A small image classifier, trained from scratch.
Model: arch vit, activation squared_relu, num experts 16, layers 8, width 192.
Rows from block 3 of a small image classifier, named by matrix and row number. Rows with one number within an expert belong to one neuron, the router's apart. Each number is 500 + 25 x the weight over its row's rms, rounded and kept within 0 to 999. All counts start at 0. Numbers have three digits each.
Before each expert's rows are labels from the 100 images, of 14976, where the router gives the expert most weight on average: "strongest on" is what is common among them. Only what is clearly more common there than usual is listed. The data: reaction-diffusion patterns (Gray-Scott).
# router: router (model.blocks.3.mlp.router.weight, 16x192, trained with AdamW), inputs 0-191
# up: expert up (model.blocks.3.mlp.up, 16x384x192), inputs 0-191
# down: expert down (model.blocks.3.mlp.down, 16x192x384, transposed), outputs 0-191

# expert 5
strongest on: pastel
router.5:477467470511530506532499491522470467475524487477485518508522517454498544446457506497500501504516507533554518527532508496509509475465546506490544517505498491483489494533529464493550491486474465494535470461542511480529517528499473523482474461522500537455514506489476542508491507460541533492503490553487511501461499526488473497537512525469545474492519501491521474503478517478468479515483514486495500483492497527473524466509472477527496538528540513508486533479518501455494480508494514504537521529460533467485543456548485468465454470487519476496517484505470481514498536477486471486
up.0:501494430490507475460451519502488507486492502526456458490528511530491474541489527485528524480469534469469518482529486501490462510496536491465488511483483513480502489487496516474514496539445524494479481512500534470508529520461515541520478494508523501458473499503529522525532465484520482472495483494476476484523531526482443462512497528494485463448574479547483501487523509484511512530482532497537473497487479506550493468501520506520492478491428488488489529479524496541511470502498536523480480559520492494495525537498503486501558492513509528520471492493528510517466514501495522493
down.0:567524542502495526512504511487532514518491468485464481540499481478483524456503523517491532548535528508505478537522531497522489498513516478494489517471515493510505526499496550499501496486515479503499519464509502498524503494489486525517510550475521462519480492514492450516482491452515451494504525499482483461508518450459525463505500499494525513509458475433511525507547493491472537522482475467500497496507479523495491509515482487490550470500472502511499548499556431458513521494548445517495506479536476456532509522502482511497491518485487550461501549458507484490519509480491485535

# expert 10
strongest on: earthy
router.10:509539484526457497523525449437541503471454485533505493531463486525480480494485504460471508495526455493502513467449527501545478521491501535474508465477480498496494468524513494500515517508503475491470513504480474462494510561511507524521498500465504504483542508484465454466494447539535492501535493520480469556498477460526490519496485525530464508502466476470490515502531477516514493489487493476504512486533485528540522533478476496473480507477494515461462538524491444490480470492516491491511451515486520507487464525468525499539530520512507455510511489533532522544489499511500526509
up.0:488526492482514449493501546520500497487496515477507520484529511509471485451518483488500491549534483519486476489506514477462489500470497530503527490484490520553489529484428464460502532542497539506518530523521501496504511463554521497503504513498514499477498488501505520500518489498470516491486532494490479516476493557459520524504471539468506534523494502489456516472500504458519484482496516496517525464508503499494457531537450494492474493480503458501499480512489538530460506549532458481530457530426446518554510526490451502467527507535499514469503512484498491519497511484517448505
down.0:528540539479498521494508504452492481493467449517500512492485514528519471480472504515500493541449485585502493467517470469556478475521502524494511491471509479509493533519488491514542531498499525512492512494450507513481514473497535492506485501496517519482509482467496491477497505540519487502500446436490532509450505532499491490502516481469483496502539472533479515519531511480501514462522544487490521482460496477484497493460445493517500494498490504468484437510507514499509500543512519477461544500574498514507463509507491492541493517510547484540494515526515524521482533521441488511

# expert 2
strongest on: warm
router.2:501499493505473540492489477509553482544487539505495450486527482520499542498491505498547494517489510518475515483490505450548475465520464465490503533490494501521468496510488533452526508453453480520503495463481478500490485453471526522498495528511517488480527561488481503499457527507541541514482508482502502502495519528442509489494505539512530517517541476504499436487481539464503464487479558509490497517496543471524535511467504527473498516531500498470444475462524503530470500483493459479468490492493498478552515487497506490490448490477522528498518486494530491474526492478484513469
up.0:466522481491521512468493534512520471469482550491522499512528492478507491504482496505517491472504460538514489553495484496493521486530528477502486524480503510517476498475472474556499524479469525484489540497514505451508520489454479509462509481503506503475530493516487517530521513458491473476496493522505530574480533530513493505489470434492520481525504519455529545477513548479472498513527510500468536520513518489500485525469504476522519474508482462510523544524464558508481473473518485467503511528531507526502479489510469529481517458498440517481511480500515498477426446529492490484
down.0:491482471495455464538557470523528531478501476496544490509490510479506496520486536485537487489529523516465507479477438499492518529486526503510517508496475455481538456515484498532448515484514498530484503478469463508508501499521489538485465453478471535480526474503495540483485466532532466503523518531537522497495493498449509543489487534478502481493493484486494541488545481527520485502548495493516547506531549523463495510440493502489473555472504483528542505501501502487461453495483507511507516496519502505545482459484474540498516458520487526502475483468491506479465489531494502499

# expert 14
strongest on: dark
router.14:502503455479530513496543483501504533512494472492568503498489473517512494520476531477512561507529503494489491553484526543478540465528478538514484506505504497489530534514554476488517495505518534500507506453499471483499539545478498467518473490465550481516517509532487482520536495528536486519510472515467486538446515513529472495486456487505502483504495540479484544478516471510497503512518531520531516510463481483483521498516530532506474487543473478503474483474493507487494481526523535505494471510538537498460494499528537453470508515543463468500443477505473515485521507523554497481
up.0:484490510496537518455522522524507477498521536533527438523513515488505511512539469487486514493509537486484478497512452503469464516460485483523525539511490506486509513492491524504484477543493443486529482544522539542487491500496520530478552511470509519486489473480507510524489530501484492466534509480466495495466492502521486452503495533489523463474503500537508502478486476497541489527485498461511484519501514505464457501522528481483500494446484525490524524504505481517479508534493476477538453535471491506521522484508517546500556487481470532550523475509560520512489459508487489417
down.0:473469470459518527505527513504515536526494511483525508466494536555503484492528481486483501528476535498508515550493486493500535543488480528505500501486533456520516472509498528509494446451509489516526509490527506503530508527461488474491489507511442506493529501540497539479501490500475484476517482477494494490469448485489508478511525507475511554515519542491463509511461514536496460477479490484498499533539522493514555515534504492548468496476494512505513504535468549501465518513458474477487520488496539497533487502481490521485504454544500550462436489442499468490494489501465530526

# expert 8
strongest on: earthy
router.8:522503462507532503497485483504497492533471486505469482493538482494514495516468464505484486499481496486505499466473481512526468499481531492528515528469457485510502477517502482540526538522526509536465537538528477511491482472541498513541536485458512534469470484459478451486481489484512464472529538550543492481479531489522458489484473499480518465512501510536500497524507493533505536491470474449478519464485498495531504484463525465485495505531488453546495528519496502507478496537512533510519528500499478460465544526484549447478532495511489471534481526493521552479513484468512472539
up.0:476521515512485477474502541481474508490504460508526499521503513527544508560503473505488479509481511470514504509449516533465450482507501498519542507532515508476488455491464504467489493523479498486495557540486473476466532492491486528533519472494488537479517527519435498509488512498487500497500472514504503522513459527497498498492474498490446509514512469517512455459551506485507548468526464494484504519446526466481520510508537511509504554541462484491513477525499510495493467505455522469507485481503468518497488559476510517521483535498478475517490527498549490513465545495432500504
down.0:497469485509511507499476508504527548470489503509501458508480461514497528504492490590429503484495468463476557531517459502479498517504499495489505525480493505535497501506479486483466475504547451547492539527481493495520489507523495509500497536485534496503526479511530495466468440519504488514496468501490508431489497466493526459490489474477509522462512514530490493486500514482510463504483540496493494542527505517555487522519521515502502503444517494500486517508485500462563499488490513491525494488547510547517448530526517482490564472512501539492530521469487511487495503521475519483

# expert 7
strongest on: cool
router.7:537505485490496520554513534523485482506483550482462502498511525475537473453482481527498480496466477475475495505472519493472498520525455493486507506487463515445543524481458514474490480540510503503488515452537514484525476488535509510544511511534489516520515486517510493495488484485504495499497510496512467490501470535517506544457461527520508518528482539548452505530491475519510544497456537486474525546504484452498508512521495488474522485522457487545532453500529495540520543517478493505530492509511550502466477509486472483533513510458473519503515532535472505515496475512457544474
up.0:531516518480473490427468517513534503493509473477468511515517509523505448524494538480499519489503498494485478525521451510519483441496512536515524537438475490472513505525535471460563481490503524495487498510490496506489556480499513483474521514490491519520538528508500466526492464475513506462547490525512479507560474491524500453521484494494531481496502498535494498460502512483489471457503499524529529487507499521498529482495485499497475460486442463543520508512498496490462536516539514495468467571465491475533478498463475513500495486517495478503500473510479480525546505549510498490
down.0:490504477487496494509551516521497454499524495444504547496506523445499470496503496487476518520483504463469541486530506474516437514465480474503508483526477527557527488475492508482494503506491496506488534535484493526464498504505563507520479523472496528509501496519521493521493531503499511529546514477533500500528475530558475531496513498545519482487517529491504427497507530511482484454488498490503539489492455457557517533534552545494492487487561508520532483479485512526454485527503527518487504507474515478494456496512491502540498479498501487470503477522496512478486508467466496456

# expert 0
strongest on: pastel
router.0:499491491477473450515485479479503506515484465513484491480521505502471524531480457559512490496541480487510503535473525490523466504535511478532521515505485475548483487507527511532481434430502511498492504488473502509490537524512485538488531494474483505475537512505520516484460552489544521490481480510520485506478543465476459505491495513514505480498464495460517532500531476539509456467483491461489544509533491538495508471498472493495502485522529481503515497504509531459484483517526469480528476457482482457572475555507530508436493510521495479503536493478528460506516491504523492482
up.0:527498479480476443491495473469464503480494490529517469501489531501516529487532490502467494471507510494519486473506480490501500542487529585488436493520482489488489520528485488523491474463498522561484514502511509439528472511496517496515507474485487519502472474540498515532534486489540505482486490505477522529542495483518508482541547524468462517464495515527504486516469517467540522506485516494488510481523550514498518487497560479442461514535493531480522485507472507525479430558508511497537491519502517499520534529463483463514506504512527494505518508464502516487498517460540518502
down.0:466513494504471520491513488534547510487490504466492512491519475477461540506511514484477481497491561518477539462477519534479560495543483526497507471503497500468559444478536475488471534484557518476500499454483510510470535475513506473504505502505518514496489530495483501483520546552477485491476519532516516502461505483497472492509476493489581502513524516498467468473482508546540499445491494494473505464516485471515500535490489513516542482502471487554550529504499485460492524511493522492505481513497506552512485513513523492501478532464508475498500497528486506452463494547502497479

# expert 15
strongest on: vivid; feed 0.078 kill 0.061
router.15:475481478558493513474501492518494544470496478533527478549504521492497472526534524492521504491476501466470512494496525538443517546459465532443475476474493506472467533522442466479503464552507509485514521538499511495525464517512443495491499467511515533472494490478510540523513451473478522536463498523523483544501482471524504481493513488515469518482500492523486492515528506506488484500475517479447537460471493491468529510511555488512497469490494541501513478504528505514444492512468537518489522471511532519455506492512488465505530496464466496488528524484496485489474495479518497491
up.0:522530512506467545472539499492526494518460463532443517488469480530501548472477504489476479508515496488493522510481440465511451487486459482517516544502495536499464492495534513490477449473496514568530493526550499471484511509516491498500505499471504538478490531484523486520491528508505507487476458522464481530520563488501507519529456482491513532517497524495491530483548524501478504515526501456473518506465496459472509470550504482487544558486518518499478493491464513502491491536470503495525465495494469502458537517564507489494492483496529485497497494486529490509530478480504520470
down.0:498500511493500492499516513521501503504531517500516488476487505504509505526474522542429502481543488483465488480504487481521531465533508468503451474493539535516472485484551470491535500480506466499487494525443520531531513511495496554517496498493520459506464487465562481521488491559492462536504513492474510527516492521506489507496518513508508484510467502523528510503518496486527449558462525480537490483493497518492448501495471504514526508493450483512501551516489496529532487501493536490478456495482548494467502538468494502470489522430482523473517478510539457481476486446475517518

# expert 6
strongest on: pastel
router.6:511497466487504512488492542522457465514522484508499526544498499497455526471455510465530511475487492458495536487522495511491504473494528479509553515543515498515496444508476541514540540458502512506506502521505531532531516468448538491486501477495457495504496511491481528533549489476460542468530500489520525486494536509460527472487535491519496534488501506463482532529475473474466512542455494512467495485515512523528493512509512481511489475531497471512464503546493537561494512527499497532510566522516478486528530467501511499450535512495545503490505485508481534499486505463492483501
up.0:513489515533547538472504489476499464520481506467528487494540480450505499469484484504512508488505464479510504467470539503524506499526528477467539479511496507496519512473484495475493547488504497556471511506525504495476510499501507520478503479484506519475474490460495533488493546474472500454527471520495498518503494513489483477479491560494505500516469522485507550503493532490522493527547534534519503518505540497521488577532513497500547576532477481502459538497510491457503448482441521505497473502486499474459494530532522474502508506517506476508471528532483486471468462522517523555
down.0:489474511429476529526520505550531498504514518502473503531480479522495550579515545531503481490518481481451482571495499533514508506501474554483486509474514499508529473537507486512522496462495483491499496517491454500509497496494501503515489472520510529504529462476455468510536489525497491547478507563540513498520528462508468498445498489492494510470476520519493490481512517502535490521488525491501539492502482506473496472501546474502474500493452509510480492484509478485477534521493469515518501479527464481534517501444470500466490503535511483509520464493486486564530487460541499495

# expert 11
strongest on: cool
router.11:478513448494515491482463509459510464512521512485516532505497486486458467488499527513476482485470468487512536490494465492508475541504517482547520499525484493517462519524471533505530495516508448474513531511530542535554487479515507505542499519528430483525497532539508512489515516454526505473502491500511489490498494485452499523511503546541517509491538490469477463488488520509449460535460535520509499496494516500488498527495477530501503504520468488506526463482485478519515518501447461473533555507500483493540518533498523550470524535533535479515504513543529530476488510511483516541
up.0:512534517467490507497483505481456530506492507488430459508532490475492488473521470470507480542509470466510495523489500495515534492475504470556495470535469496503517468486481511509458464469473475487530493505577521485510474511516484515541527501534495522478504540491472489506509485507507507491487496532494501505464547530491504522471518534486505505473445486494504471509477494512517480523510546461497525543567515492514475496516481479501489537483489491483465537427502501465490507522489485494518546529500484446524503522548515458471525459519513517513516498522489512505484560507504470498
down.0:492497514479482510526560517460489500470497496496476494500483510497479485481500532559521518468490474515479526472511525497486497458543491501484525511523484516472504522501496479475506532479529489475504512463524491498533526487441520509552523501518526509457476501503495484510482482527467509482531487503512497529514469535478547504511491493462516418501484489596477508527473522509489510503508500481435501513540520489500527495508512496467493509490498505558485498429490491486474489502511511535535501525467556478522530507525479506469495464522528516501473522521507470470490492527472469448

# expert 9
strongest on: vivid
router.9:499489523477468472507507460543474533504485507531530489491527489520524500522506527472507501505495504546495496482490511507501514520462476518455474470491489541469516509504505473476500468511523558484542460539501488509460492488510500467482479456454526491545472479480490532490509459463500534525534535503503523519499460538500508494499511454487509557478466466498502485504528526527485481508535450519501488491533497475471510439522484489522536496528509508502457530535559550529515491510508535516520470481517507498505532475554463494450518522487524496512510470500489499515480511513535456490
up.0:472500465558537493477518503499585507504533500466517486524518502495526530487509475490464436508515512474487491485486473487505506477518466503492503497495490543461534505494513535500478520472501500512547548501512480493502497498502490467565504520506479492483515519499478494505487485458546543493528531504503554509478482487484476492497523486476485479510490495513468505526517515514529504514457507496488511500517499451478532515463512514445543467490436468496495525500488501497514487511537562488458471482525503520491505545479468430489479463545473479510516535526476465517513504497517478511
down.0:502453539488504523505491474437545501521490508435494494488502474506540510456484499468518459439537506525495514494545504471485523498505491473530489507446482456450506494501484504513510486479494467508508476517529463518492495536495495474470498469493525525519471488550514510536520484482444461470547467513535520497490488516495473507506512495511556511520507461472517448456496513531496529498491505474486484505503528519470460467513528487499485508513486504509519467540519505467507539527511546513504458527491516507511484466490499526503499523500530447527518500505499525525550498512550498510

# expert 3
strongest on: grey
router.3:475506478517482492501468508481495540516513535545538519486497469496533463521487501482475471543496483462494537473476482537464508518505485479460448467484460482489480525511480495496481528509452484514486514486455527527474488452497504494486491494480492465560526539499529499534459498480533480473513528478561539469547496472523537491479501525510488482470547490520527468457497521498459511489477468515532475486516486506526472512459471490510485483451489509492494500497486450509509481483471471479505513508479529493485497499440491513539468488500490477537508514496501510528455512484468517546
up.0:546471449492483444513505549496559482518527507478474506499460501464512485500485525505491502495495476484491496502525474512523491510491438468490534538494497503515514534494466476455462492516509520518468468535528514505534485512506499506485535456511553515470469456496425530528482527506535505500490506471523513509476534502525468504513503518513521506484441529533508528526518498502462492528498493486489510472477513503474488497497473564515471553488521470514496513489514493486517528522504496543479526513524515430505496504513471501477515514543499463506484536487481487512506506509510570524
down.0:475464516529434508507517513503467525512503493491530475506551518544537455490492523462460499521457528520517513491513494508491507514550490471506494484492503464493471540535493480481475525475473475487504517510503517474491537485538507516507502522486481512514500481468460514452508462456527481504497505469523494496553521470470494514509509438520491438508467509530498509501505459492467476517496549462489510491499537503515449484531500462524549482502497519481505515491498521523478473534492521458512490503465517498538472483496548532474515491550484458490491533480511490454490522472473466498

# expert 12
strongest on: dark
router.12:484481512489512497479514524466539484488488523493455528486502488473521488506498506443501519515476474521516529472512517496490522469504493489520469458539543462486507503525505459476519496478500452467479516513511532473501501533495545452466525476538474510461507490535465484518509492553475469458508488514468540480505548516489538505510480503476533535503533530518501539534458493466510514494531510506520481512513525533538474512510471510475475507463509498524495495529514469472466513482504487498453492539539476529484556510505473507494517488513452520495484466451549502528504507451504542522
up.0:509483494469493513437524482462501515561514463480519493503497485499517507525514500524496528479492503480505479462484495545511512475449462491492522505496518478487488501471481515514509492530512490489471518462458477485487497543476518554522540513460504495519511501523495506522556512497504504517467476491471455514502505515566501502518511529479483491499486509493499576493495483504517457474554505503517455531496503560482524531464514498549503525484506562472516512515504479507495483532494464429491516531479529516509469482495538496509457470468515526466477507466461497510505515463504484515
down.0:494491512465483431512532538527510521500487472489528504494544530477485564526489505500490515457511480531517516520485536524476510532526495524507490487464513508533484528540496504527466510486464550536487487516510497526510507497531522455503464469527479520475494470551511474503476494514464520490496489485487521487543522497520506472498487528484528498502500461509506489510509470519426502466485555476497514569467471465462503484466510522438476484507461482528508513463527550509454490476474480544499499469508514522498497482481459473511509508457506484495509523507506501478507512519531500502

# expert 13
strongest on: earthy; warm
router.13:522514509493507523461506472471460504540492519508526505528477513475541471504548462488487503475543471479483483473503483500493508470516498548528492538519526476541526527502503555522488551506511470501489504557450482493505480504517511484528532525472473445496509522535551480521467498503505515512498460485482517533545518471479471491524491532506465504535485516524486492498529479518531494513549491526488458486520525441504544469455544495477496513477482538524491506485505489523491515539544529468537505455495491532468484481479488506516475507489502537504512472497554478491530500509500508504
up.0:535509486534494520490526480515468503554499482490486530476518532527515511475471502524519488481469491526461504489480493490525495474477463498499498453502478489440507486518490495540491465470469511491521517479511548468497488514503507486534498480515462491535500509526512463511506515527513503461500516524497463520481483524534488516494513475525536489486511536528509493475468502529498470507498526444504542513558513523442525467501503529482543498474499476510510505495535497516511564499495514500562480527475553562508518481526473513487468519510536521531469496519549532471526532497523444524
down.0:444500532530471501478446526486504507490508528491513486506510473487463501531502496537504487533439486502478488511503522486503460528508497492546496477488430505521524449481503485448510519524556489474451496494505478518543526530516524505536494479516528512511506496479477496533490468453479505439500531462511525474500533526515461504501494483512506512475516460464490518522489478486520465516502464534479499500499508518507456527493476494471505529531514495526485468483485543589486493512524515527509513495490514506495555473490468496478502496517493517504503492548501468509475504544477546497

# expert 4
strongest on: warm; feed 0.078 kill 0.061
router.4:494527494465513496502554536534452487473522490491493477523481488473484550537531506472532524504464473457466521465505513450529482488515513514481498493483487520476470527496463524460496544554529554522464491490519494534466526501460507496465496489494444530473497511485480499481531467535506524529483517487469487470507516468471539485533459479477475477484482519532495470488554476474526534507508485465506465498465477505486528506521532529500516491497477560529510490543508486508528491513488478534474478478500497491470495482467485517499506544487466486501519508459474495508497474472476490470
up.0:466519498505504510507487515474483486503492527478521456465521518507527509508476491455471512497456526491487517474468513481542482436504526543499508508483487499501423518526547526498486546466517471516498498530542475487494491499514510521466514512532499518489516495503504489475534479496572523461531511488470446491526509502493523499517497484534525491537483538528466446503525531493513492498511467519495545495504506513497490446536482504545483537517448486507515529528493473498452568531493511495508485479457493487522477481496485545487532531516509505528463487502465496501522530501513517468
down.0:529481438490497464485510554529514508492469531496539513498514490468479513502501473476506503485481479529527503502506461536491481511521486466490462498493517483470528485480506475529463516498478530467525525524483505499506484465474503465473524480493442524520497527462465517495542520494504468530540510510521512448497489522453493504512444503497489497495535504476510530484531532512493468476537476462507460488468494473524550504499512500492514480497503462499516479517487483528536440465534530524495535467478502565530512500534530533520496520492512465519524465534504530531468496456524530487